config.toml
arch = "transformer_decoder"
model = "autoregressive pixel model"
dataset = "small charts drawn from random numbers"
train_examples = 101725
image_size = 16
horizontal_flip = false
levels_per_channel = 8
vocab_size = 513
width = 192
layers = 12
norm = "layernorm"
norm_position = "post"
activation = "silu"
mlp_ratio = 4
head_dim = 16
fused_qkv = false
bias = "all"
qk_norm = false
parallel_block = false
dropout = 0.1
inner_norm = false
positions = "rope"
tie_embeddings = false
init = "trunc_normal_002"
residual_init = "zero_last"
optimizer = "muon"
muon_scale = "original"
lr = 0.019
momentum = 0.95
nesterov = true
orthogonalizer = "newton_schulz_5"
adamw_lr_other_params = 0.0023
grad_clip = 1.0
steps = 8900
batch_size = 128
epochs = 11.2
lr_schedule = "step"
warmup_steps = 440
weight_decay = 0.02
adamw_weight_decay_other_params = 0
Rows from block 3 of a small autoregressive pixel model, named by matrix and row number. Rows with one number belong to one neuron. Each number is 50 + 15 x the weight over its row's rms, rounded and kept within 0 to 99. All counts start at 0.
After each neuron's rows are labels from the 100 images, of 14976, where the neuron reaches its highest value: "responds to" is what is common among them. Only what is clearly more common there than usual is listed. The data: small charts drawn from random numbers.
# fc1: MLP up (model.blocks.3.mlp.fc1.weight, 768x192), inputs 144-191
# fc2: MLP down (model.blocks.3.mlp.fc2.weight, 192x768, transposed), outputs 144-191

fc1.104:58 70 23 47 19 67 51 51 19 71 73 73 60 54 70 59 51 43 51 51 34 80 39 58 47 46 21 46 39 30 66 62 67 41 46 24 44 41 46 58 43 42 44 46 40 71 48 44
fc2.104:58 50 19 25 47 68 56 27 55 70 53 39 82 31 66 41 44 65 31 35 54 54 33 54 34 56 60 76 51 61 66 77 68 24 21 57 34 23 51 39 54 59 60 51 47 62 68 58
responds to: pie chart

fc1.457:33 16 40 42 51 50 60 74 54 43 76 32 38 58 28 53 38 57 27 55 50 48 67 54 60 63 47 83 38 30 68 47 51 41 33 36 63 42 50 56 71 61 49 82 52 62 58 57
fc2.457:61 55 51 51 15 51 70 50 24 62 38 49 66 64 28 20 21 75 37 41 44 57 32 71 52 53 46 47 59 44 27 61 57 62 69 36 71 17 30 54 39 66 45 72 12 47 78 44
responds to: heat grid

fc1.119:57 50 68 68 65 47 42 63 41 38 63 42 35 46 62 40 59 71 64 54 76 60 55 47 54 17 43 60 55 52 39 74 46 32 44 28 56 25 34 56 72 54 40 80 50 56 54 49
fc2.119:85 61 44 47 29 32 60 47 29 66 73 25 27 48 41 35 56 65 51 37 62 47 53 52 58 49 71 55 58 46 62 50 35 14 57 50 54 39 48 69 58 44 38 60 57 73 64 61
responds to: pie chart

fc1.100:52 78 63 33 65 62 82 37 45 56 61 87 34 48 70 57 56 51 74 60 53 15 51 61 70 62 58 44 42 32 50 50 70 46 33 36 49 50 08 34 69 61 50 62 31 43 46 42
fc2.100:38 70 65 45 42 58 34 56 65 49 82 64 34 79 40 62 61 47 96 56 69 11 23 73 28 54 34 52 54 55 48 44 69 58 72 70 47 42 44 59 48 27 92 35 47 81 49 74
responds to: pie chart; ring chart

fc1.290:75 60 86 21 57 26 63 40 43 49 72 68 34 65 51 58 42 63 65 43 39 54 44 30 44 68 58 28 16 46 64 48 44 45 60 39 37 49 60 33 48 48 33 29 37 55 42 55
fc2.290:74 57 27 36 52 32 49 46 53 24 38 71 39 46 24 49 59 56 61 33 82 53 61 80 48 73 53 14 48 44 69 40 51 55 56 66 60 28 41 33 51 22 34 47 44 48 44 63
responds to: dark theme; pie chart; ring chart

fc1.677:68 73 63 55 43 54 69 44 42 54 52 60 63 25 38 33 53 45 67 42 66 50 68 39 46 30 41 26 29 65 50 32 38 68 60 45 31 57 50 28 58 40 31 74 43 44 47 45
fc2.677:81 39 52 59 29 55 57 40 46 46 70 30 49 44 77 44 19 59 50 64 35 86 37 52 21 59 47 55 23 56 39 50 49 60 50 46 19 34 45 31 72 42 61 78 51 42 21 52
responds to: heat grid

fc1.682:49 30 37 67 62 33 60 52 76 18 42 58 62 47 51 54 66 38 59 68 18 51 29 43 58 58 36 61 51 36 25 44 57 66 71 44 53 44 57 40 73 45 46 49 53 56 52 73
fc2.682:79 37 54 47 89 54 73 41 72 39 40 28 38 53 50 46 70 59 37 76 54 49 31 52 71 66 53 58 42 59 54 50 66 58 54 44 51 62 40 34 47 69 22 45 57 51 75 54
responds to: heat grid

fc1.718:49 97 30 43 49 30 72 62 44 32 56 51 74 41 61 73 57 62 55 53 36 60 28 57 40 77 31 48 42 40 73 50 39 55 46 29 41 48 64 54 53 58 34 50 58 55 60 47
fc2.718:57 58 29 56 45 52 54 69 13 18 61 55 37 57 47 28 78 51 50 40 56 84 69 50 20 34 77 42 56 57 59 19 20 40 21 43 43 64 59 47 63 41 55 44 63 23 52 38
responds to: heat grid

fc1.367:58 69 33 42 65 49 63 46 52 43 58 61 72 38 73 52 21 67 59 67 46 69 74 58 73 42 63 42 75 61 63 47 56 57 36 31 14 54 58 68 54 29 36 55 35 53 62 48
fc2.367:41 55 40 40 64 56 51 55 77 40 55 69 65 35 47 69 37 48 48 64 45 34 27 73 50 46 62 57 37 79 57 38 39 56 40 50 43 58 45 81 59 39 62 65 32 66 50 54
responds to: pie chart; ring chart

fc1.434:67 67 33 63 35 52 60 59 54 61 59 42 45 38 64 69 48 62 64 45 46 55 36 52 64 41 59 52 31 56 42 45 42 37 56 60 38 38 58 64 45 53 44 37 41 56 51 44
fc2.434:64 53 45 50 49 54 36 52 58 35 35 65 56 43 55 49 61 32 33 22 39 54 45 52 61 28 74 27 70 71 34 28 27 54 71 51 50 48 56 72 46 45 37 38 42 22 52 53
responds to: heat grid; pie chart

fc1.666:55 42 30 62 66 46 52 63 66 68 55 54 61 47 49 54 70 18 56 41 66 44 67 71 46 35 63 63 59 60 45 38 40 71 64 59 45 54 45 44 45 47 71 72 60 45 45 67
fc2.666:46 61 41 62 44 57 55 57 36 39 51 24 61 59 35 35 50 46 57 49 69 53 72 59 66 27 40 39 56 52 57 47 61 51 54 43 25 43 63 34 53 34 71 67 58 56 53 51
responds to: heat grid

fc1.279:66 52 77 62 54 47 47 40 29 57 48 59 25 49 55 45 61 38 58 37 51 80 61 58 53 38 65 60 71 57 67 41 52 47 43 61 71 49 59 33 48 56 71 62 44 39 49 64
fc2.279:71 64 38 39 47 31 72 22 42 53 45 53 40 37 23 54 40 58 55 60 36 49 68 39 31 59 42 49 46 50 72 63 60 34 46 37 50 46 42 81 42 44 71 43 78 87 50 42
responds to: pie chart; ring chart

fc1.130:41 47 36 49 70 28 57 16 53 65 60 62 65 68 60 54 78 64 76 64 83 46 34 26 33 16 60 52 50 57 60 45 58 26 77 41 46 76 24 44 82 72 83 47 54 48 46 78
fc2.130:27 56 72 55 28 64 48 44 62 62 79 59 64 85 69 55 56 57 66 37 79 49 16 39 42 40 36 33 48 25 54 64 78 37 37 63 51 44 58 65 49 30 55 41 62 65 54 16
responds to: ring chart; pie chart

fc1.213:59 29 52 54 48 38 37 64 42 39 35 46 64 27 54 66 44 27 40 42 57 35 79 63 46 61 31 55 44 57 34 32 55 41 27 72 60 72 87 45 38 62 50 45 36 61 55 36
fc2.213:77 66 47 52 35 48 63 60 41 54 34 41 21 48 63 71 36 31 50 45 36 74 59 40 34 38 62 52 40 12 24 52 62 67 50 44 42 57 23 80 60 49 49 47 57 40 59 34
responds to: dark theme

fc1.162:44 75 38 56 39 40 58 47 27 64 77 49 77 63 49 57 49 56 62 53 36 64 44 60 39 60 54 37 40 26 76 60 25 41 45 32 42 40 64 83 78 75 63 60 27 81 51 63
fc2.162:60 61 65 51 52 27 23 50 46 29 66 70 23 56 69 65 46 13 58 41 35 71 27 38 37 43 28 23 39 82 76 48 32 63 53 59 45 60 46 44 32 67 89 48 73 50 47 53
responds to: heat grid

fc1.285:53 59 29 68 39 60 62 76 35 70 45 65 40 54 61 64 01 46 47 48 67 69 46 38 34 39 45 69 54 47 51 58 46 25 26 36 73 45 63 52 45 57 71 33 53 63 42 59
fc2.285:54 49 55 23 49 29 42 48 69 48 40 46 17 44 78 56 52 22 65 55 47 54 70 40 43 35 77 24 61 41 66 51 56 48 51 62 51 71 46 46 36 16 49 49 83 64 30 73
responds to: heat grid

fc1.88:49 53 62 70 83 26 64 41 33 57 55 47 32 62 64 70 72 60 73 48 35 57 42 65 60 65 71 59 30 52 41 66 32 56 68 38 55 36 30 47 67 24 31 33 44 86 59 41
fc2.88:47 75 48 43 57 39 22 45 66 43 51 55 40 44 30 56 37 47 73 31 55 62 66 34 70 55 57 59 65 64 33 59 50 32 57 61 42 47 34 47 21 41 58 58 56 53 43 37
responds to: pie chart; ring chart

fc1.425:69 58 61 41 41 47 41 34 53 33 43 39 39 23 57 69 54 47 57 55 66 58 37 62 61 47 71 45 79 67 75 38 47 51 73 48 46 57 45 37 51 58 23 51 47 43 43 49
fc2.425:51 74 23 37 62 44 54 46 75 54 40 38 63 50 38 54 32 58 48 43 40 34 61 64 30 52 35 60 29 33 63 54 35 65 27 40 31 48 44 53 71 16 51 44 61 61 42 45
responds to: pie chart; ring chart

fc1.21:21 27 68 57 53 38 72 51 66 25 53 46 55 68 46 52 64 63 36 76 40 40 40 75 16 54 64 56 64 33 60 43 66 41 38 68 49 51 43 55 63 67 25 43 57 54 58 60
fc2.21:53 60 67 61 40 67 70 39 61 51 57 37 49 57 55 38 49 35 36 37 36 42 40 37 63 69 69 60 66 35 42 40 52 57 78 65 88 68 48 28 30 51 28 63 45 32 75 38
responds to: pie chart

fc1.530:45 61 77 41 61 43 46 20 39 50 49 64 41 41 49 24 71 43 46 49 33 50 35 55 56 62 52 56 54 53 55 53 36 75 50 34 27 52 39 85 47 59 30 71 67 64 45 58
fc2.530:41 57 60 54 61 60 24 45 67 59 22 48 57 37 48 47 15 48 62 51 19 39 66 48 46 38 40 56 42 54 60 61 41 47 48 66 52 52 52 42 61 46 22 44 62 46 49 39
responds to: pie chart

fc1.515:59 46 35 57 68 49 44 38 30 73 48 39 54 48 64 47 50 37 51 47 44 57 47 43 50 75 33 60 53 75 35 87 39 40 55 40 27 47 62 31 57 70 51 32 47 52 45 21
fc2.515:67 51 21 61 52 62 53 61 46 49 86 44 34 57 71 32 42 37 58 54 60 56 49 53 56 56 48 27 33 38 44 47 18 73 52 40 46 54 22 48 64 54 31 60 60 49 62 41
responds to: pie chart; ring chart

fc1.547:28 76 52 57 55 47 26 56 60 53 58 64 55 57 62 39 18 67 22 47 48 17 42 43 47 89 55 60 72 45 54 29 25 43 38 62 48 49 61 43 66 95 57 64 53 62 36 31
fc2.547:22 58 43 63 58 62 51 72 32 39 18 61 49 61 48 38 48 52 46 63 56 29 60 60 47 40 65 53 64 34 75 55 50 59 61 56 68 33 45 51 38 72 55 56 20 60 65 50
responds to: pie chart

fc1.703:62 38 54 61 25 43 60 49 77 37 66 26 39 33 63 40 28 53 53 65 46 48 36 62 47 74 35 36 67 71 37 71 50 67 56 56 36 44 51 46 35 48 54 57 39 36 63 62
fc2.703:66 66 62 37 79 25 50 47 54 34 41 47 22 55 60 66 86 50 40 35 43 39 49 61 63 81 58 51 59 46 48 52 41 71 63 48 56 46 41 45 61 36 34 58 33 59 57 39
responds to: dark theme; horizontal bar chart

fc1.335:67 32 19 54 46 38 66 84 45 33 47 69 45 20 51 47 53 69 76 68 47 46 38 81 17 49 57 69 97 38 83 53 41 48 48 49 40 68 57 35 62 45 25 41 48 38 64 30
fc2.335:55 79 37 39 51 42 73 40 45 29 60 52 64 38 41 71 71 40 51 72 47 45 73 55 32 64 46 30 54 36 50 42 43 64 72 48 47 42 36 54 13 46 39 61 46 52 65 31
responds to: pie chart; ring chart

fc1.576:46 41 56 50 50 32 43 06 76 82 54 43 20 30 72 46 41 62 39 47 31 81 24 59 67 52 61 64 62 82 56 77 40 39 56 56 51 57 27 40 85 66 64 58 25 27 52 64
fc2.576:28 51 59 17 17 72 57 71 65 66 52 34 29 43 50 20 58 37 47 58 30 62 58 20 51 42 54 64 62 57 60 59 58 51 71 32 66 07 46 50 55 58 51 58 19 40 79 52
responds to: dark theme; heat grid

fc1.483:52 79 68 37 36 56 51 55 35 31 49 39 56 92 77 60 54 13 48 23 32 37 59 31 42 51 60 23 32 44 33 48 67 47 47 36 67 45 51 33 44 39 19 26 69 34 53 49
fc2.483:34 36 62 79 43 63 70 38 31 77 66 15 59 72 56 66 29 57 58 51 52 59 72 46 51 45 47 63 70 59 17 49 54 33 42 51 58 78 43 49 34 50 50 26 36 39 47 67
responds to: pie chart

fc1.744:40 71 65 52 40 30 45 49 34 60 35 58 51 81 44 45 57 48 54 66 43 63 43 57 33 77 41 25 41 23 76 51 30 47 54 78 60 44 44 47 52 76 57 57 41 68 55 78
fc2.744:83 55 42 38 60 29 31 40 34 41 64 65 42 43 73 48 69 50 65 54 75 68 36 70 37 42 56 43 48 57 74 44 14 63 43 38 42 53 67 41 47 58 45 16 53 53 62 69
responds to: heat grid

fc1.431:46 56 55 60 87 34 66 25 61 59 36 68 72 50 69 54 49 67 29 71 28 55 31 48 42 54 61 56 56 28 29 53 59 47 65 32 38 52 45 27 72 54 44 54 49 33 47 56
fc2.431:70 45 44 53 71 46 61 69 52 22 73 58 12 62 45 49 34 22 45 62 61 65 53 52 66 64 52 22 47 58 41 46 70 36 28 64 51 73 40 71 51 38 67 40 62 37 64 77
responds to: pie chart; ring chart

fc1.690:49 85 51 26 52 78 67 55 64 43 64 52 52 56 48 43 38 65 57 69 69 09 48 53 77 59 51 35 45 50 28 49 68 48 75 53 52 59 62 38 72 49 57 45 53 52 47 45
fc2.690:51 61 38 23 58 62 38 62 58 47 81 68 41 77 48 45 64 31 54 54 57 19 51 91 53 76 34 51 59 42 66 32 78 48 57 55 49 34 42 40 40 64 68 55 36 57 50 65
responds to: pie chart

fc1.475:40 63 58 49 63 49 57 49 45 56 32 83 66 29 60 58 46 46 38 49 84 67 77 59 27 64 47 27 72 51 82 36 39 50 49 46 36 46 50 62 51 59 36 45 66 59 45 68
fc2.475:62 72 72 59 52 33 57 45 50 48 72 40 54 36 39 44 43 26 37 36 57 59 60 37 25 38 38 51 32 59 74 31 32 59 58 71 70 72 46 38 59 13 73 64 53 45 43 38
responds to: heat grid

fc1.255:47 73 60 35 63 21 77 42 59 73 46 60 30 73 48 55 43 08 48 50 46 53 22 34 60 58 86 48 40 61 47 36 39 58 67 47 32 57 70 43 33 67 35 41 55 55 69 47
fc2.255:75 69 57 63 56 62 18 39 40 66 49 64 16 54 54 34 62 65 54 53 46 71 50 41 48 47 26 40 50 72 46 43 45 47 46 27 64 57 66 91 52 59 62 48 71 59 81 73
responds to: dark theme

fc1.435:54 35 38 54 60 41 39 68 87 66 65 66 42 21 60 40 81 40 37 64 59 76 65 43 24 54 55 46 36 44 74 60 60 45 50 42 52 50 59 55 53 39 30 45 39 42 49 74
fc2.435:48 55 68 53 47 58 60 71 48 27 46 42 66 41 50 44 66 19 69 41 32 57 64 65 19 69 46 39 44 54 34 58 61 34 37 70 68 64 46 52 51 57 36 43 61 63 55 74
responds to: heat grid

fc1.178:59 59 37 44 73 26 69 13 39 20 58 56 57 61 47 35 42 47 46 65 41 46 68 59 40 50 54 41 44 53 65 20 56 61 36 24 33 34 49 61 51 56 53 64 49 61 48 45
fc2.178:55 54 27 41 68 40 78 53 55 40 54 54 56 33 48 35 47 65 45 43 63 81 62 32 35 15 54 39 52 60 51 54 69 29 38 80 55 40 73 29 31 50 34 58 54 58 82 29
responds to: pie chart; ring chart

fc1.45:38 34 52 41 58 58 53 53 44 45 55 29 46 61 49 43 37 29 64 45 18 67 48 40 44 44 22 56 30 54 67 41 19 47 32 24 31 54 71 58 20 62 53 52 49 42 46 31
fc2.45:51 64 51 52 64 21 45 59 31 15 62 38 83 41 66 36 56 36 75 85 49 65 49 57 57 53 38 59 55 34 61 98 49 41 26 33 30 22 45 58 30 59 53 16 39 43 50 38
responds to: dark theme

fc1.283:07 42 52 66 81 41 54 43 76 43 67 47 88 57 43 56 60 52 72 52 49 59 47 48 47 27 52 39 53 40 56 37 47 43 52 36 46 64 42 28 39 65 62 22 67 38 63 63
fc2.283:47 46 54 44 68 46 47 27 65 23 17 25 53 44 28 47 56 46 48 39 41 31 40 45 65 57 46 38 46 39 46 65 55 32 51 62 63 55 31 59 38 46 68 59 67 64 49 25
responds to: pie chart; ring chart

fc1.52:53 37 60 48 29 58 32 40 63 59 50 54 63 05 60 47 69 53 79 46 43 77 68 45 29 59 45 50 22 56 67 49 52 31 55 51 56 23 40 61 77 71 47 49 36 52 45 77
fc2.52:55 67 35 37 31 58 56 43 56 44 62 16 32 41 49 39 42 17 47 64 13 67 66 62 20 45 46 60 32 45 26 58 43 56 37 69 57 44 60 48 35 35 52 41 51 19 39 41
responds to: heat grid

fc1.148:66 21 80 57 41 32 65 90 31 67 41 49 54 64 40 67 52 44 55 60 55 65 46 64 51 65 52 44 37 68 39 24 36 66 57 42 54 60 62 18 37 18 45 27 56 59 42 36
fc2.148:58 24 51 65 59 50 37 40 56 33 44 62 40 61 51 76 52 37 37 54 68 73 50 67 49 33 30 53 51 50 50 34 48 70 59 26 44 57 58 32 55 60 23 67 53 66 44 62
responds to: pie chart

fc1.286:39 36 75 55 54 81 30 52 60 37 56 77 48 51 74 44 83 64 58 55 51 37 59 36 30 64 58 23 52 28 31 30 53 75 62 55 43 45 65 51 67 61 48 48 48 48 37 62
fc2.286:40 49 66 52 47 31 48 30 33 56 73 39 60 50 67 47 28 45 68 43 18 39 31 33 73 13 58 50 91 49 31 36 28 47 39 48 52 35 37 46 46 33 52 41 26 51 65 39
responds to: heat grid

fc1.724:57 49 21 39 45 29 43 54 59 41 49 58 49 30 53 60 47 37 45 41 44 42 66 15 24 71 35 55 73 66 74 66 73 56 62 41 56 39 50 29 67 76 52 45 43 48 48 28
fc2.724:53 49 50 50 65 48 30 42 29 63 57 51 11 10 51 28 54 42 65 40 65 63 73 54 49 53 66 67 48 51 58 49 30 53 67 63 53 52 79 47 39 66 78 60 60 46 37 39
responds to: heat grid

fc1.612:45 68 51 35 37 48 36 57 37 54 45 79 84 59 37 53 49 46 44 31 52 62 65 36 48 37 54 52 51 44 99 71 55 45 59 60 52 47 56 56 63 53 36 47 74 71 43 30
fc2.612:45 66 62 38 51 74 70 69 51 33 26 72 76 79 54 68 36 51 61 68 62 58 49 82 33 71 29 49 44 35 57 44 83 46 34 78 57 66 53 73 30 55 49 42 71 61 43 37
responds to: dark theme; heat grid

fc1.572:37 67 53 41 45 58 41 29 59 56 42 72 44 63 64 41 31 64 25 35 27 45 38 55 33 14 28 85 36 55 30 59 55 69 46 38 13 64 33 55 59 40 52 70 64 58 60 75
fc2.572:56 45 53 53 39 49 51 55 45 43 47 57 59 47 14 41 37 55 83 27 28 40 50 55 85 38 72 38 46 39 60 45 75 54 25 76 66 27 58 64 62 53 48 33 16 38 20 43
responds to: ring chart

fc1.50:41 18 21 67 30 29 59 36 44 29 64 43 54 50 50 52 34 52 48 73 63 52 57 62 19 48 61 28 32 48 70 37 31 45 61 62 76 71 78 46 58 48 43 49 59 54 52 48
fc2.50:62 41 59 33 48 67 27 60 53 44 42 47 55 60 42 72 41 49 23 49 43 64 75 39 39 39 39 49 39 65 67 52 17 48 38 44 72 38 68 51 41 46 64 66 38 25 63 36
responds to: pie chart

fc1.765:64 44 41 55 59 37 65 48 51 51 49 34 68 20 52 69 40 40 37 66 47 40 62 62 35 67 33 46 56 59 76 38 79 52 56 56 44 71 69 50 47 47 43 78 48 40 36 46
fc2.765:54 46 56 65 65 40 47 55 52 39 50 62 49 45 57 28 44 34 67 20 47 53 53 60 34 45 46 50 66 47 47 37 80 50 59 58 70 55 40 32 74 54 70 61 61 89 47 32
responds to: pie chart; ring chart

fc1.89:41 38 73 71 84 77 32 75 26 60 63 31 55 65 54 59 33 31 33 37 29 38 52 33 20 74 38 42 62 42 27 59 63 46 40 29 51 58 41 45 33 49 40 41 24 47 51 59
fc2.89:28 41 40 38 33 54 53 53 69 45 65 41 55 46 42 33 37 46 49 68 25 49 75 33 42 70 39 37 62 39 17 57 57 42 31 51 37 55 30 72 56 62 42 46 62 39 62 41
responds to: pie chart; ring chart

fc1.646:55 47 36 59 43 49 65 54 52 26 35 67 86 46 31 32 87 59 72 49 37 52 24 83 44 43 42 64 50 30 24 64 86 87 65 57 65 56 51 48 34 62 57 40 50 35 54 32
fc2.646:52 57 38 51 94 56 65 19 60 36 49 42 53 46 14 74 68 62 28 68 63 49 44 59 61 84 51 76 65 31 45 58 89 57 60 34 48 51 41 36 37 77 31 62 32 65 41 56
responds to: heat grid

fc1.351:53 32 52 31 41 63 38 60 59 53 51 60 59 37 43 49 38 76 53 51 45 45 28 42 45 26 54 49 79 55 39 66 46 21 69 70 41 55 38 65 52 06 30 53 14 27 48 50
fc2.351:58 47 37 34 41 47 66 52 43 28 62 63 37 41 13 75 52 59 49 61 59 51 60 48 51 39 19 48 53 43 40 60 67 50 53 85 33 18 57 93 35 30 50 33 29 53 47 31
responds to: dark theme

fc1.608:47 52 42 33 42 52 48 55 43 88 48 64 45 70 60 60 20 66 28 57 60 55 83 58 39 56 45 68 65 71 84 65 43 58 64 18 41 83 49 38 90 52 51 64 53 48 56 23
fc2.608:41 64 48 28 48 74 79 61 49 62 47 48 71 51 70 32 55 43 40 63 36 64 61 44 51 40 29 54 66 46 46 51 45 26 68 20 45 63 56 59 33 39 38 77 50 53 47 41
responds to: heat grid; dark theme

fc1.405:57 48 50 45 45 24 70 42 43 42 61 73 45 30 23 50 74 53 48 43 65 50 66 47 17 55 27 50 62 50 51 49 81 52 51 42 41 39 64 52 62 56 53 54 39 29 32 52
fc2.405:62 48 43 44 56 47 40 42 32 63 60 51 27 10 40 42 55 47 42 42 36 64 51 64 34 74 72 74 52 69 41 50 49 33 77 38 36 52 50 75 89 44 68 41 61 59 28 41
responds to: dark theme; heat grid

fc1.707:58 44 43 64 66 29 52 49 48 19 38 49 56 55 36 46 73 56 78 47 41 62 22 71 57 34 41 65 45 44 16 68 79 71 75 30 54 58 70 43 40 70 49 40 53 35 42 47
fc2.707:67 55 41 42 69 45 63 39 47 57 24 48 28 52 44 83 55 54 38 79 51 62 51 67 72 81 40 64 66 26 32 64 87 66 67 37 46 49 25 39 81 71 45 65 38 65 39 53
responds to: heat grid

fc1.312:43 70 20 57 38 65 72 40 56 58 33 59 59 30 66 67 78 38 51 43 39 71 26 73 67 73 31 51 61 40 81 41 49 58 48 48 51 65 77 63 58 36 61 33 68 38 42 49
fc2.312:60 56 51 45 35 50 42 63 61 56 47 71 73 28 65 44 08 22 35 31 42 26 46 50 47 55 67 67 73 64 44 54 60 59 24 59 79 32 56 55 69 67 43 43 35 57 41 58
responds to: pie chart

fc1.14:47 68 52 60 74 25 35 53 44 56 49 58 46 41 59 68 63 44 65 43 62 57 60 85 23 53 66 28 82 54 64 46 58 59 30 61 37 41 34 61 36 65 15 31 46 29 45 55
fc2.14:58 45 62 67 44 58 44 66 35 85 64 48 48 57 43 49 39 49 42 24 59 84 64 47 35 37 53 50 43 81 34 32 38 61 45 41 58 40 37 53 39 43 55 72 53 40 54 31
responds to: heat grid

fc1.284:70 33 58 41 53 68 59 44 45 45 24 60 41 63 66 61 86 68 70 33 37 55 80 53 32 65 36 61 55 51 27 64 23 52 32 27 41 55 64 67 49 23 64 48 51 39 49 67
fc2.284:82 51 67 61 73 59 45 51 52 58 55 69 59 45 55 55 57 37 60 55 52 68 57 61 51 30 51 55 56 45 43 40 54 16 38 58 12 64 65 50 36 38 35 51 76 52 48 42
responds to: pie chart; ring chart

fc1.741:80 33 37 49 71 60 54 48 50 25 54 30 55 32 25 52 53 57 65 52 53 31 93 24 21 34 45 56 36 71 74 41 97 33 58 34 67 57 68 51 82 54 78 60 34 54 47 45
fc2.741:86 75 45 31 42 53 51 64 48 65 39 60 34 35 36 21 65 29 70 62 46 70 67 43 30 45 75 52 46 75 22 87 61 30 68 47 40 44 34 48 75 47 55 44 87 77 53 29
responds to: heat grid